{
  "model": "multi-label image tagger",
  "translate": 0.06,
  "isotropic": false,
  "norm": "rmsnorm",
  "init": "kaiming_normal",
  "beta2": 0.95,
  "lr": 0.0035,
  "gradient_centralization": true,
  "final_lr_fraction": 0
}
Rows from block 2 of a small multi-label image tagger, named by matrix and row number. Rows with one number belong to one neuron. Each number is 128 + 32 x the weight over its row's rms, rounded and kept within 0 to 255. All counts start at 0. Numbers have three digits each.
Before each neuron's rows are labels from the 100 images, of 14976, where the neuron reaches its highest value: "strongest on" is what is common among them. Only what is clearly more common there than usual is listed. The data: streak pictures of flow and ridge fields.
# fc1: MLP up (model.blocks.2.mlp.fc1.weight, 192x48), inputs 0-47
# fc2: MLP down (model.blocks.2.mlp.fc2.weight, 48x192, transposed), outputs 0-47

strongest on: high contrast; source
fc1.190:098088074084110039143125148120117156108106209113069106119128141154122167159140131108155101110154130208168158150130129109109141159110109171111128
fc2.190:166146126197145119149163135091141162131184175114147157150117144128083153113139120114160197052078151149142168133166090149128152171096100102103164

strongest on: fine streaks
fc1.145:173089095110127056152146170102129113130074068117130133130118124142113139105101138145100095076163132164122133109128149150115124125139233159147201
fc2.145:074065116161121151142154115080135100092135135151069186202087115095154095117141141139128074113178153149115086119133134110112086133095174160156149

strongest on: fine streaks; high contrast
fc1.185:097141117125157096168096159131101140158097108121100023142154148143123148158121079115133161187074120108086111147191124148117098140134073145101084
fc2.185:190165168130149160085134130102115157176060116147135128193117135101157151120152066126135142123097140152112181158169143078125151117151049103111112

strongest on: fine streaks; high contrast
fc1.168:087130136110137068137080115133094138135105151122103058131123151138122172159109094122172166192104101167083111170112141151100137136124076133036110
fc2.168:196163112135189129136116140093131137152094084173122106204111151145103142106177129094133146107096112123140212122126149116107165071136080111085127

strongest on: high contrast; turbulent
fc1.175:122131134125052106131123100117138081131217100133116112217115122185102112083109124053156106131105065133118123102123129134122129085127108149144106
fc2.175:119139088043147131140141170189149158150147148107158055038162152132105131150094145152097153145088123122122130185122111132163147086125141122148102

strongest on: fine streaks; high contrast
fc1.140:105170123137149120133084134116067187151156142094115075127116132161155147192143124129120156157071104112080113179119131190149101122127071164068110
fc2.140:195151196166104152122151194138121105152149098133144180127119153142094120079142091077108158143098142156150177114177140179135157133149108147068136

strongest on: high contrast; turbulent
fc1.4:170106159123097125122148046117139188148220156109116142110110123140150159168184159084127108106084115111112131156088140148121106132074128126070142
fc2.4:135060103129105066195131137146119101143137107129157112135179102185086116081144131102120155138153055106162118069127119136167182173141108137105144

strongest on: turbulent
fc1.143:081133107089126049139115171104117085153076151087090121133086098128105164134138107142154054139134150187127142147132121110114111124134221154118103
fc2.143:110115104156165150126102145091109138155067081133108151215067125085136160084176127116169097138171142127149158095141126087062138115148098128102155

strongest on: pair of whorls
fc1.191:141086123098113017151155151116179107140083111111113124128123117126126131091132137117175076089194142164157147102116140111101152142113204165148138
fc2.191:088103077152156134148125110069116155084106161126100161222095129121173113143176142144220076103154140141111136113145123090112123115114143150146152

strongest on: fine streaks; high contrast; whorl
fc1.12:136121140139103127179157137225115172108140135134120155073139113203173155093078118090107134133131096107121137126120118102132135066112182081167158
fc2.12:148156206112148082097116090140145124149175125192084080147127097107198138144072117147144113105116131106160124181130105153090131172162138081164131

strongest on: fine streaks
fc1.184:159147105119126086127126188113131161130071100124146154110133116161103151103090120135077101104181119158128120116115110160112153105149218132146233
fc2.184:093112138191099154165108144088126109085154136136068208172102127128158111114145150149107069109184183133102091131123144132087094134122179146133169

strongest on: fine streaks
fc1.188:157118117107118097142185124096161141143104057107134146126128140122098135108118096092115066117136122109130094087067121108114142138128247134133191
fc2.188:046117109186131153140140127108114068137082093120091154166146142122184151123174147126130066121211078140123123088152144099132126152116152163134110

strongest on: pair of whorls
fc1.5:127082130101105037153140149121191130148090138089098113125107109127115141091141136108182047104183148135174125100136111103099138149116184176120114
fc2.5:102144102185141132142111114066128169089091144088136179166117155123149140153182120109225115081128130165127161079172114073137110124121115156144136

strongest on: high contrast; fine streaks
fc1.159:143126142146098127126107103099108240165184116110142123107101116137157102140174143085129113134059108081113101140089129177142090127122138135052135
fc2.159:172132155197059136165121136129117076096111121084151181085140101187097123115108103090085145151167125137140137068114135127185145156157095155109108

strongest on: source
fc1.13:133104142108098050137151139124166148140112176085102148120095105133113144136195158116178055127183157131191122142103115095136123134103153189093098
fc2.13:101148096161158113122084146078156134147090134086142144101086145139087139133204138087196155078150118146142166060114090088142136108149092146087122